Weights of a small segmentation model.
Training: muon at rate 0.034, batches of 64.
Rows from block 8 of the encoder of a small segmentation model, named by matrix and row number. Rows with one number belong to one neuron. Each number is 128 + 24 x the weight over its row's rms, rounded and kept within 0 to 255. All counts start at 0. Numbers have three digits each. After the name is the row's rms in percent of the matrix's.
After each neuron's rows are labels from the 100 images, of 14976, where the neuron reaches its highest value: "top examples" is what is common among them. Only what is clearly more common there than usual is listed. The data: rendered dice on a table.
# fc1: MLP up (encoder.blocks.8.mlp.fc1.weight, 512x128), inputs 0-127
# fc2: MLP down (encoder.blocks.8.mlp.fc2.weight, 128x512, transposed), outputs 0-127

fc1.465 090:144102124158094109158122121153120172140095134123161133138121115101112121115130138147115142126073084054105105116165162135129118109152126117121121128105120124135172071137147112133064098149114101147105103112138133149113157087116122088150120124103151131098126159117155137102115166134083100146094122108097104114115144130119150109103114124135119111150125136143162089069166096146156127138149
fc2.465 097:120143140120168139139126113161111141128130131126156124107128114166141140143126099173132147131110108169134124157115101126103119118152110120119145082178123097098130147142087125129139135145154188149112110140151138096079111132157151165115100097126108114103131108146176108150148094129179151104106178122128158103111144126154120124134157131113083138120115067106073116177084136129121114114100
top examples: five on top

fc1.403 095:134116102130107144144139118119104111147129169138131072115132121121118123176093097135089143144096133163107110134138129100132098108105117102111125150147120102153142119120173143136097084140151125094075089118206139120089136113127109100135125111145101118107137123112117150144140122088120147104126126131123189104147165121103170143081133103139131130093089130136156076111159127154124130165160
fc2.403 118:137101134108165129139127119149089147188103141154153162112119148149103162123147125135147099099117149105131136089114127144131115114148128128133152094148143105140139177133064163109124125100125119150169152136110137140183125156135131156116101116102121103135102146115144150103134125129125090130086141141093056104086121106197096103145129144128092130126175124111132133119118131094110159152111
top examples: five on top

fc1.224 116:135057153121089153088111145159121126134142134122117153088111165051143096120119092106127157176124135110143135124107120144121121102149151101154096161135138136160113131148133158178139110128094154160146128144113115099108161141185137130130144145092180116130132161127144128122147104135131078124125105119137165129128134150152134096108173157158139118125114139089127155123091097136136124105114
fc2.224 107:120096105108139153071107156121154101115120097125114139147129160155190107143129092084129171101095110073128164111145131122112156102110122138107084105132123134175124156165132094165166116092128139102109148141140110107124139132130097157148148112158140125091126131121119157141105126130126182133077141124120098156121124123120089152147156123122146140123095120186163130130119155162139122109114
top examples: one on top; dice: three

fc1.241 099:129092152119150075099117118106124117128128133134175136161100155140136158103130128133105134088140165123123163181155092152110133153144075138099146140059138141109135095161143137124097159134088106116116117094121125145149122139150138137156116119129137123119142171106124147128133164126113099120097102110157147120170170148136112102133140116078115118175184115143119084149111129114161108156109
fc2.241 094:142155130132073132138119127136119118090132128124077134147126122125120149091106115153113093170163087149133112143100137125125117114104131117119115135181136137177145129105128118117195099157132117126099127162153178120087146095137161150093106126113132140168196127108140150135155113132131117156087124142160118098171091128084088122141148134146118143119159085113095129138144147098146143118128
top examples: three on top

fc1.106 040:140066144137167139109154117126117109142117120137132127124095133143081126093120161106155153103140140168110153154134104153111140163130150137085143126107162164146117113105129131112107128146155115140121143117110137106113121132142163145141170129141124089156167173131135161129175114087112096104148157153142085070161093108119090108115127142068135122115154182127136129123110100125143141177140
fc2.106 045:156147178169105125151113130140130118142129144093092177180148100096154147132112101120105110124128125119146100101071123150120122124076126158173143160128129122128146165100123101137105125151106105115125147108141086115145104104139137105130156118102133152096177123127126137111135145155086148107097124102099170152147144140134063143112122131123118166133175114124129161132123122178119132081121
top examples: three on top

fc1.315 099:102101111109128146131100137142151105149112153162139114119110128101100114164148078141134133099096126138123116145157126186116132133167124079108142138102115095113132138141120067159074105117143147107121089119149138150118085110133121138150116164123145139136121113168141130131084099135140125146100163146154104112103121163122135145186123116093089117112162116129142123135154099178143136059148
fc2.315 087:140116125148145104105108116112128077129128073110157129117141132117109137091143131115156152148125081105095098154169167111106104151207137149161124085133104092124110157112108166149120163113123150171093113106136132117134140091111126131121121128153124127162110110078123132113157150127102098149145147136161159150148138129114123119108116148191119123128180146129169114143105098124138141165123
top examples: five on top

fc1.107 110:113110114159145093126127110148134119133106144103156126128122147134093111076177137107117114132115146106157111080088142192069120131162142145108144111186112126129138113098137166131105130141136112152074117096127132150157073119150113107104085138121129160148129131149102134129122094115179105154130166166124113132108147117106130143169137119094106090154138092141133129101111124156131132095112
fc2.107 117:136151140084129063151145116089126115148146106088105085154114115133141163141142149109122154172087089112135103181154110111153106121122117145113097124094163117113179150148120146124149151138071140067121123129119125160126123129134136185118106111111138122110147112141136088178152148129147136162124119118098146116105146113125133128105124146139131118140093179114169122111123127116124155171107
top examples: five on top

fc1.16 079:122091104108175136150123154113167087131127131152086188102153098114164102131122126128150138126123116147118128146172131164130113155140138129091118165152111126129117151157117106142118129160095099175129096115168069122147101156136146157138104116121103083126125141149080107100128163108164136135165093158096129124138104161099133140136136127100138103140112141124151116053146122139122119122139
fc2.16 101:162144112163099133136135122097098141191122146154144133120162158132142149129165113151137111128143078102131146102118121122107106163121125110142131153144106149108142104125160124119111108061193101114107173090094127120124135100171130129115163129119146142152116123119149140099138135122067115133070136092130121089080182144132110110141163169100141135119142115146117124141124118117102148150125
top examples: dice: three

fc1.197 073:078143098106122115154153163122144093112168179137075115108115175135163156126173121128102143080126177119122126146129159160135121179130139121143125084143104105133131078111163116157131126139092113151141126090133119123108126143129113183144125106128107135110116142129136118102111133118139113126109143121142110191123140104142068123177104151133113151173155135111093120130147142154134131104139
fc2.197 070:145146152129105152119150120107103160152114130146123147148122083152090119122135115168145078128159127155125126115107122129135158147114094110099131159151151139163145172115149140149117140132157106080106127142164129130121119077122122111100172163108152118148146132120085110148124089128124148129150124150131129085181087128173156090096141073111119101117110122102159113093157146103106138167091
top examples: three on top

fc1.7 126:106116115111132117105133109106124128126127082099092120105101094110137126125146134146128111063134127089127142100157114161097114116127107127145105168124130145135073110113123186107131155154093096151127092133140154097082108168123103127149120150132134173120089122139084099146150143100107136145127157107086116125139155085089122086114122135180097085087138148146128116124151139119118132092115
fc2.7 120:101092111121102109138139100084131111111123131141181143159152170142095128121143142096142129137107106166134132117163124145119115122147141096128098120147141137148151125133155088089123115157139115102088058110140096155127152135144167099139116132087163091133109101127118157140122125137118140144159099128156093141118125162113150095109105176110113096115134167143178110168125139147105155169171
top examples: one on top

fc1.459 100:123148086180125141144137123080173137120136102118146124173133111113121134149121114140146114107128114121133142091117074144111134114128096098139129095160111089128114123113134177152149145147090061136148143113112106126146151126130120147131114102149095106139104139133130138157179101089145067132145112111114116129139139102114086107144106131113120161098198145148141120134105098079120105092145
fc2.459 109:125107141048150126148113104161085143147107178126107132112136116116114116111150133158097131146093107140154141148150126120090125149154150102112118132118102142137151112127116091091120138112205098122146099146094145158123149144108122122117170142112142161093127107133097108105104146151131194105139128139129120090145131127154178115080177111097113118145132115131163149127146115161127112133129
top examples: two on top

fc1.171 044:128098127123139128144135092107146133097130085117121152155105162151045148151128130168173157092123116154103151090108157128135077131116109165118078149112124114138107182119156171138156113112155129099137111123110149134136155151142109123113118122114121101145107152123134126153124154111091147133129139118158117144097091172131143116128127132170101124114134113152097144183107078156115096146127
fc2.171 052:156168134114113138124151159170115141143137156131137113065137118103195106132134071102096108126136110101150099113085123135137160099089139142150161119140146174135129074136111100074139112174156124163150127129094138133122135145120135132138158128155156126136137087140126119151102128120136139115146129142149121102134090109132105177111151118116137066150148095089133142119117144119130141083148
top examples: one on top

fc1.328 078:125132125138121125073156145113136150114061112127151131098150140147146142148173112131156128106132115111107142092146128075134135168132151121114116119138098120126107120111155100107127150144099111112094156124096163178103082142117159131081102156144103110121132102135147105140117099132110164104093132129154126165119185156159141130122095151089103134154130134158169095134127135154133087161169
fc2.328 090:119161122124107116186132120127138143147156104099140095129112085109141136112120142090107128156087134112123095138138110137156163146108113132169150130132154116131137111133140148172106131120131143114147086113145178117144182126166095131133146087164120134133137124155135167176078158119077153107162155137122138119101115090102146137118130156162137113090070107131138148114108093088123118138092
top examples: five on top

fc1.137 112:127159130134069108128159133089164135146128100098124170052101116114127172081152151107163108142142131124135177122124119131186102084151105141113143142147132085114099159142131123112124144099120119164167135137103143137114150076107148131156131123143090109083110168123135148100122132136135117088124130130117098136101136161150120122152112134088141119105113127151117150144073135124118117123144
fc2.137 133:142117142113144128096117139120117138147111111171118092163166143152151056095151166167119116096133112150133106087147133174084156109113118138136110106168106169134129086145108126102143114199154118072096103122125151106175098115128134131102115068117106112137159136122121152172123140110138119146131141131151119110159128130165149144129103137134141133104109132104117125140163106147141122106131
top examples: five on top

fc1.369 078:104104135136126150083154158153077152112160165096111146128154146138136131115124142127138114083171133122160115106131093143106144119146131137126110141204124134075111106117101155164150131106113128151156141112134152141182152110146145125082118130123137137168115170142116164075108127159104157128118134108141113097089153082152144112140170106134124087139123097130149138090161130129118109124132
fc2.369 091:102123116115146078150064117107128136115134124132136150071102146124127121141108124130139151119128126149120153108150146142189091182130110136105098133151090082132172129116156125117116129152118144079135167130161101154104125165130142139118142171141147102079139150180106138148167139113141110155127149106101143134138099145132137142115119178083113105098144136136075140117145128161117107111108
top examples: dice: three

fc1.357 084:106089167139136130101144132095101167186117068152150142118068114154127118123147096112139127125087150091112132147115125130149110117142104113118146138104108156106116138142145158110161150150137119150109112138156108115164091124098128142086124111106136097126153110157154134099123130110109171138140172120076125058109142143125123100119135086120096149128147118099137148144105111088167130139155
fc2.357 093:131133116138117165142098109165116094118154117143074122120126142096151121097116141121095112130138139117097171140153131129160123133130141175117115135097143079118096139132122114111111122106111101158121131131055153098100192129149096124121108151112131151124120137133117139091126101159180132161077123162170171144126119129122139124145119177093112121118140166182130128110176130140128119151104
top examples: one on top

fc1.318 095:112129131101099129112108125090131116156119117110117129093087141138086101144099149096152145107121149118094123109145181142126129146173159099128150129128115119152124116136081111126144055139087168112116115124141098114134124120109097138095120065120135118100141128092152138148122122098134102144129131143108101083128090133111117125141190150130166120180098132135104062128115110123150151110143
fc2.318 085:165136126133095162157156176133127172116106097128132155157088136110099124130116089119120093137080094126125119133113122120137119121116125129116089137090131142113144177146137194141119152116147128151177171135119151092151157100151120076125132113135125152140134151149105123109122120172120144120128151101077122131170144164125075091089142146101134118110140118117103124135170078106125115137147
top examples: one on top

fc1.402 094:157109158118095125133203125123158121079130153135114162142174165167126146127149095141121143144135112052136109128132091118127113077130084105119143180125100143106156126154131117107069103136159135093087174096123107146128117190116131131107119114145136119143117166131126111161129121162104124109170158124141150122128154107145122087124121130130142141141143117120118140120108113138147143126108
fc2.402 102:135137124130161132130085125123144153132113158125162109133126141102112153132167131101128127137081129148087109128136115147111095132129114112160063102108125179122089128167178120112115125110122135148156104157148167133123096095116083172167134144141114101129141157103105128132129128125146141156109125117163096161089106117089162134135170184138121104157122091089133105100148141172144116150111
top examples: three on top

fc1.460 093:143161154129106110100131193114111101150100140143152107123141114171068083119172132128114151125149149125128153146106162163116137115135126101127118118146170106103160125153132168112128131112119129139126121103159098107152149111143085155164107119137160125152113134098124130078102138167125127131115139140090119098167104108102093118170131070142129135105125106109152120135115135130094141083074
fc2.460 075:154154105111146108117112071155123108118137107149126134156116131136160085146106113100111182110107104124128136145120089091093136119146159116125111097122129122092154110188127121098165155108172119122103137155129127110089137158153145124122104125092120096165131136095126136145145178130125144121137194105195172116126109099155136123132109156146146100111073127125139125157129138136109105133124
top examples: one on top

fc1.19 097:127082139088143124119122136092104114104102122141160166111112130121119137128094126159129094135106139136129141165146088108109133134171130142105102128120114172124094118104102146132115103130156142127128157119092115132137139210177113112111100133109123128121143143182105146131152149173102121114145140111121098119110121131175132132070119173148088142108115071125074106174137110138140124140143
fc2.19 110:118124161141115135085089173125160111136142106112100136169100164127132130146109166102102085124145133101124127102111115095127125103131157097162076143107136096113186101138107146123143118118109144121127139155142088132125147124126149130126119138117133134100154136107133173151054127092163130119155145152125139167117102131134110131156135112105150154192159154172096155123087122125107161107126
top examples: one on top; dice: three

fc1.268 123:150156149099106072130109169130109149104138121131123122116123122135117123113128140121143127166133173115115145154146143171093125081171121155122117088124119108111121113155149136133183134112123156099131170146080174163162099160150127112106121145120179090140145145122127111085156115094142101104083147130159144108092110127095158137096120118126142103137168142083147114103145144095121120137161
fc2.268 108:161129087128109125110142145118173122112155096150135143084115171132161120114099141144113140113129126164131100103134104140125180122145130170136116185118110146118131114101132149108116121134106065118142088152113142127113160173148110142155125111106119183129145131074160137099116124112141113149181124126144126094120134190135130134128082157097114137116109117107153150140098077137097124096125
top examples: two on top

fc1.258 094:124131124166107117133163141160116112170101190122147107125147124129134110073133166170142089102126135102136107134144159184133131123138127106106088132137102135148123128099142149145176139097083060098121168120093112119125170146127101163105117067114102095140090137133146122092151097145121086153145116137109165146112082131110140141130134107143132130113138119145123131104126118111145129143134
fc2.258 097:109092152119139085103126143118152163134148089131139139106134106130143121151088118104069160119142124135118152075174103153145168146128118113116142143082136132143106144151141137135079151148125148128191130108101148120119137113113113126119150142097151154108150083149110102112135146130128150107116167137127164173115131104183115112079102178124101120150108125110118130161110126075132120159143
top examples: three on top

fc1.126 147:145082160124117147161122099132148124115088085144122148160103131109107107187146101113120152139154132131120105136118101152123135167134125066140118138144123119092099113152128138131097130109123085131144158119130178174122157096132136135123150103121128088094126122112078147150102118094171066131150115154111147140178157156112107139121146111130145091118114111113154173107129158123092109109121
fc2.126 131:111134136122113170151109140111147123112140164144122135058106119154101126130133105155142107113072125137141109143135133051133148127141102174110110157090132145069168139138159128147102135135156114096085143137138134130120122157117106103146125114160096146160180142098127129141124123154157137173098123103126133115083111164130105125129120132106133152140119114170109142141089131154161088168146
top examples: dice: three

fc1.34 081:136115124140145090099104109156114094103096112147165135188076144098154155180121125103150098118109148124143127145131093184126076112190111097123112133126122150110090122178106128122129122154132116129105124136181138116109142141127158103129106123118128148119133143143100151124133132113082108109143150106153123097135129162092111156117108126133073103091162183131107138118139127153133136112123
fc2.34 090:140147140105143152113108071140095114137142130088128152152175150138115123136112086138074087143135141135135144159141135139117138117120129108130137103107115096149100065154090100109123139124129152160083118189174157127134123105131113127138108170126136128142109110101123114112124157183112115153137153180146115165141094136126159106076113093126114142113131139142142136097137167111132183134130
top examples: one on top; dice: three

fc1.290 084:068120105100145134126108075145170134118107164107093119146105177128154168139130135110120118133138150157142116175146138189118124140148072137125108079107106130118099097136140142157125101103120126147131071143108123137128109135143136107100138139112109152122111147118142089109156140122109162120153133124160121136159168162112069140144113130161117088131084120106088104113118116131162120105151
fc2.290 084:139124081120091095125156159140153099132133154117137125166142080125115148119084123166125072133170141158115151098135130127133121141105119085125155120137108131157085129157132114111147090158131133096081114178122129178083139147142123119105153161125187119165116135126116153116111130126129133126181134166123109095141123109150141128109138124145113152102129172143144124134076123101089139119090
top examples: three on top; two on top

fc1.337 103:106106118130101142127091097111105082137130142114143103130128127145099160126104135151155156097096122152126156082102080099126126141143095163125104111159109116123115116133153122134147167116167125119066118164123110140137160109176055163130139108104109136120161139085144123109107159117098164098118147139140170149117094134113158125129117170140081097138125139091121133152154133092121111126130
fc2.337 104:120148135113102119115134133168156140098133116137112151096149137122161129123127093145088147106112091116146121123134144141137098173127105133096177139107178144132160142127114130148155136131101140139138124117119144143143117113096131152128068143166131123147087100115136088189141146153124077126160104066096142150129145137106081080138156056083158127112141143141142137130106139116138137127150
top examples: two on top; four on top

fc1.11 074:138181119132118150077092161138081135115086149122122113090150096170116166132132110144097161095102143138120094137116109126118099149107107122104127134144125125115171107138160142080131164148100118147164123131103166168129159090153120145108129143115138146102101109144136118110068115115121137112154140145149102071104166101123115141156119152161100140093136107125137130091124127107151116081125
fc2.11 067:093084103103082128102135141131139137148098154137100116146150154110093150117126102103117153130153134115109173088112148128154096143116132137138124125083145097120127147138109130123141116095168112126147116138132122121160151165138178116092155090134128113139096153111159143194139137184109101108151135169068126140135083168140093139120182131119134116129108120100147115156130142133123082133136
top examples: dice: three

fc1.78 095:126072134159142149123137128080157118146098145091163120115136158119113162127167103138154128146140133116164103078119111144082142131123170109116126111106120135142101178138150117109112118116153142143140139104120125141123110157088144125129129173138152152123117115143156089165136133136120126159105115125214122166096153113053125107154136121105149113136079144140103132149167125139139138104133
fc2.78 112:118170145154097085148160126099150124138122130113160112132096104152156094107116088097130141156097097111107131175111156133155088160148069155127141118176146139125173136120114130081138127149115133121095124099135134139110124151165133136100133109081085106174144115130146108145133112126166119152120155103099119123194132104106155183114144136138144124129124113086154132109146109134149118144116
top examples: two on top; three on top; dice: three

fc1.359 083:114114101146121128098090095105127122133111105117098140129147112186106094104101094122108104116128087146141135124177116149092072140128115118122116135185114152118123118096138157099107109128127143116139120120136155098108125151133166143163120132096112099122092145144130094135156096132119125175123121091130118085131132119166173114137152115129105072181133152131119158147143156167077105108156
fc2.359 090:147110119143164093188115154120141133151128123134147144151118119128131158096105140111168117149149126141112167113177128134140084142080169133105159143136142129151111126105151124153122162125123133098110134140139102146115104133141148104102111166121145112094119121164121153118105112169105107130081139086119095112087101091157120104145098108130142071067127117183141114139135150167139165118111
top examples: one on top

fc1.68 135:148132120118082158090180114097164140113088121128144147123130102104131115196145115101145129140120125105098159125099109146102166136159105109146154115135160124127090099109115165130146151170160080106182098133150144127126132094103125123136100107078125095163134122137128139116145106115161154141150084156134115102153135098114131138132111110148101139133159143121150142149138112071127137079126
fc2.68 127:137138148124131133137148143147124137112141161151150048116145153153155137087137111144152148116142154122138100169058172124113145126184134122152101155106109121110122095106152112103132113086158133106097108100126154163089136158136110125149107119124132153129118140095124114127113143108119178087139150119122117120146110153188114103115112121165132111101136154089097116175118115144094111164122
top examples: four on top; dice: three

fc1.210 037:103117144135137147108095167134104151118128123130171109126128128162158149120165154149120121053120109089093149123076171148112119129132111097112110168135149118139130138114107147158180091142089114114102107151133090113093100100123133156151119107097129150164152166125116132103127150102112132156149134114141150121149156180171127117139111095111103167168148109171119124131126096152119146148136
fc2.210 044:150149089160108151126174118108126104169149133124095153120137176123114099148131140085138122154132151142146144160200097132171124152129095138155182160119121133121110139149119103147091189136135097147119102132110166138149139126134093100124148088153136101100128078129105142143140121156137083087127127142131131129176087131113116125112119140127084121115116111088124124155117121124128103111091
top examples: dice: three

fc1.127 086:104094134189125123159129094154103115173146160112147152078166145116077120096099117142077098170155152123159127118097103106113101125113138155152064119154160138100138179162123129130119154124135119097101119133094120107153075111107117149136110139151101113112121135153111118147144112078114132091122166113095137115112128148107106139152112097114126145133124119139132146137128140125086148112128
fc2.127 081:119141096100126142120104164129099130106145154120151120156081100118139143169158107103129156108148127160140148128172125147112123132148153158086146153135131175112108132114134097090132095088083142165105107164123108118175129145118150151148070094099150134111078165144108111114129124164144123085147107134143158117144147118115126140094154154170133123117112153084142106141137131110140093092153
top examples: two on top; dice: three

fc1.122 107:105095123116136119129111129140102139142145087097098134153112171114119119135144096109154134092080123128141153164114119116113119107142166111154069088133109128119109141100136107127095125136138077131138108122116143081157101119166132146135186075134105121136137118090137157149184111142110115096106123137137110120158132092133133124145124123112091156124158188148080092105114111079126113150133
fc2.122 128:118102129136082123109158111164133114118158169127184133085097091144117161122101122133115111128139141119112104108124089126150131149105117115133133134139119159198086102129140125124129140116121125162130169077108119143152152114141137110119089111137098132088139166119108144108128136131133150139150138132099094082100148147151091101121110123170125180136160082154157160116178138129101154097143
top examples: two on top

fc1.493 098:096109152167101117138134146122161105146109184138153148155123152140138097095142120145158110127134115130129118142142168114120122117118127120132097128120121131124108149089157135160141105098089073061139165115136099158117152112159069161115108082119087133144097102126134114099148095123097097167172110100156107153131142123135131153139132150137128124124100115139119130091174077112112095141133
fc2.493 091:136145145127156088126136120081131157138099104112146152067115083099143130118106130097097129137153137160093177118129102183145165144154095108112137160136124150134097099170122148137129136114114143142181140107105115173150121130101100110104127133112139111125085164153112119117166101119136151119112170136134132125110083108160100125117137130121128104126128099087121164134123176116148149183151
top examples: three on top

fc1.173 159:113127117148142094105107137100120122147081097111139153094088106151122144112129135138181119082106138107127113156106138117142148149149140145095169159137117100091099134192150123118136108120112134116120098139122095108189108127111103087094120109077095142099095130153117158114098113172112179158119120138143134104129108179132091116130130126114103124165133107157118087124119128093112127132105
fc2.173 135:163117154094110194131102142114131126134159122167089128083139132133100102118085141131074147140124100164140172133174151103139151094106125106113112137115130087136114152103127137114085111139095153121108128138113153087091171073113111134124144113144121108126143155120128158079135108126133089121146137116148133146159132145167119122139127128140086179130138136171100144139156134161138084134139
top examples: dice: three

fc1.451 126:141124125122116111133099155140117116147175170060109151133144101132189078143107117135130183142135144130131138165124163131127106096142146117125081117140133175077144132161146118118113120115097137149110136138124163142112107108096139120116131133112151130140157098130145088126143135125112085164148154099138186103131156149155124178130157169145108129148143121104139129097118075164121108137123
fc2.451 125:105154147093127167162138061105135156117144133149135156127102155099136125121166123178096129097137135113140058108129089140166120113123128134123162133157124086165090135144147094085130117128124104140129140119115172145108114137111115125121103119099104134112124142113155139093124145093103150131120173137140146144066126164118097173157098163101151108133134138165134158125159110152108127133131
top examples: one on top; dice: three

fc1.349 165:120101105125117121093147143105113132115139117144090126151169140080116135153144119130147121130175078071120155159142129112159157139115122151096137129131149147105095151134142120111139083124100132156157160130120158120134157121173170108123135158131109094118111128167168126128159130155089097099156168095121133105131119143168142149109138130185090119137122136161098159122177100149107125116170
fc2.349 140:151123148116134140108092140137152141155087108140143169103094152144128124128088142109121149134081174199170160088103114065104132149110125129127122091150116109099149122152173142132122116103101123117125162118141143161106119141139145102140084156135112136123140123120168154110106109100137178118104167124118103149160148111133117133132126095125163158133082131124103111095112149125168095134106
top examples: two on top

fc1.227 088:085127136179150127129132117091120096094172158119182104085150121179087126139151079110126122142092145109111117087111127137140179144141121119162152120153174155154114129102084105105122132141130124114098155125116114122119104143142150116125154176163173131107100129135116099117122120116132104164130118150156093109123153148108147147160127147146105095118134096133135122094108149125129107097074
fc2.227 107:167143121092102126139128121128146138134138110124129122166131133110096110114153162150146166125131132121101130144114134154119101106163115141099118144109122120095173123139126166131109160099088107125124123087099127152108108100163088162120069102118095129159161138140109166164160133088107146136132124095086155147172123090168139113139120114130143103148126114099188171124126074133151127173122
top examples: one on top; dice: three

fc1.280 125:117087113110141141075110114166150133115114154129142102156094122141156128166128109123127159192123155085117137153112148147134083110150139123094153150132112158117117124126103097141121109145121129121088123152158157092089132185152160140153143123086119135118143122124172105147109135117138112098160121126206168124131154137147122147131142122120098106108108128125129125125119070179165134150124
fc2.280 127:092114119146188126101125124112118137114113130106164142177132121138108123155118117147062149133136163098143120140113083141129147108132081073130115106148113113181109106143112101094128176167140105166125170139132121155158112151108130141136123150098119117145110118116113110102126092088098134123109169111106144151136174159153104150161104124139154144098113147142147167125101131135177109113120
top examples: five on top

fc1.64 117:117134104144104135074144148084174121107141115141129134137173124149104139167159144114144111074142114106089105128129152158111108136129136114126092138141124122151195164158080120088139092128145064076168145134138128132163087135126127147129083130099137143114082158129125109156127155125128113096133103130123119164139093145143121145126134120117099106125103131126131183149101132124114120102153
fc2.64 105:132151127103108142122154114145151136141126122177157178168120136107162111131152146095102124095104126065152156168121134087119104107161164078125129177140187106135097118099164072115126155097148162149141095106150130128138091123118096157112108174163151073166127122109108106134125142120107128135115137134146130117096129136119126146129161145105097139140136101148129109098119116120134136131113
top examples: four on top

fc1.490 072:164117113110139143152153134142101106168146119135132153091137134104089105127159109151148143119120117097098145095102140162110132082142144093172095114169146106147135135181112178135163113117132141127118106093152096116110137137146140136199146103109152135131121128098139139121136137128141119116105140115144109123099085174103153120179147120130121117111104180100121150172110113177141088139111
fc2.490 063:103149128109149112101123161102138152114127156068109107101124133144106123138135108152115143125053150125138092163146098091139133138128134125149126156095156064117096129148089133111126138133145130137150126113190166134133121168125126095112130157107125142150119136115120136114156145146149110152166137114167127130141155088145103090110095179142145134150085095156171138102135120163122134084148
top examples: one on top

fc1.250 081:092143128128085168113124111081138097149156101122077141171120096177130128128147122097111149118131132129116102166121089133150155124110123139137122103115111132093096127119178089135077090154118128091119138130142113118123141135128120161099169122143191072152152131123144159139125112121134099127127139141143074105116119110123112117167141140118111129135179128151104145131136116070129084157121
fc2.250 092:124111107143135094104134104168152099114099133117097120138139132124123169124104153114100143140084133129151157144107136109106147131096193129108099165144152140182135100116106106154124131154132116172078131121138129129119106100122153126097125132167109181147168150117073132126120107134124139158112122091102138144165101133137097111114172164126155113133119126081124126126135165171124135065149
top examples: three on top; total: 3

fc1.88 091:116116127101097122132090104125143127123132148125103087120124102101123111102134115156124089096110124141181138122147150200130112092128119111135142135154125104165113152051102133127140113129123121128139155144162132133166176174118141103107115089089120127167120106124123121096134110093136125123150147097086118128098147129127130152168120129189101113109131106158127123103141073102107143135082
fc2.88 098:118122120177136107114141124132113124154121131092118107124140131117124158107148136068153159156133127115141142100123122119136168145155156102111146158107152144093144117161162134141081200103134126092105117115111092129149099110128091146129137141111150140076092114100127097186157102179107120093115122132154117107169150125145131097130143183099114151171121120134145109147119111131125084117150
top examples: six on top

fc1.199 081:108112126121079152102172117102136092128115142154144135070107129075139104127114140134126154135140125088150130105135097149102116119134121110189120150112117148143162172092166138136130123078101096129112189133157123154084137121136087105105123126142109151126132173122111080105139122117141063156122145117109114152136107122100128120148100117100150092115108136124117098104113123168153099124123
fc2.199 080:114121110114185127147140139135111150151123127145085116169135144136081136111153102154079102093133101136113135158149146107146170101161130110098174090146115110133141108130118104181127104184123130103147112104108125118171115118140101159133129107103125117141107071155121111104148130134091166106116167168177116133095125149138115144123142119143082140172157126119111131099123127101124156140158
top examples: three on top

fc1.412 118:143094142142100110142112156121130117094141106112149097089096140119112096095151162099149114102092126139134121137129125109120166148176145110125101146098124104122067151120103093118117103172136098121105137119095152127136105110132137147154117138137118115124143153148179145103153098126089140117164124126142079107164098153131120158137162111101124113123171160127147155080108182101144119164173
fc2.412 126:144096170096113120118108087114152123132120148116109143113160127117126126145160123137112155166129129138154116126125092120153110159113118103161148123132100178119122119137149121117172129100145153158166089133125147106133154117145137105106174133157122162102112136082097137123153146136120153117103114126107163141071129121176132104143058184128105125122163068117091108143116129177138124103107
top examples: three on top

fc1.3 102:110097150150136164136119127127094127147121137139146125145110173109107078117094174123146091134103065165157122157139121119085196124139111120133089125127129145120109110123150123102102155127141099095151143144133112098102112165159139170156125106141131086162153153118144167113161147149136109102132124156123145164147147137130128158146173148129083111117168146128109141131114132141113146190129
fc2.3 109:112115133144094138132133089122145134140127151138121151118148093134131138154182067140105168114096159117101155094086148127150101132125135139090141106102137142135170157129096155157124133111143151180125104114115114151143144104152172112131098115120151186095104139095103130073162148142103119131099124146115101151135119150102135150100086154121104109134153100130143084153142172125138130087127
top examples: three on top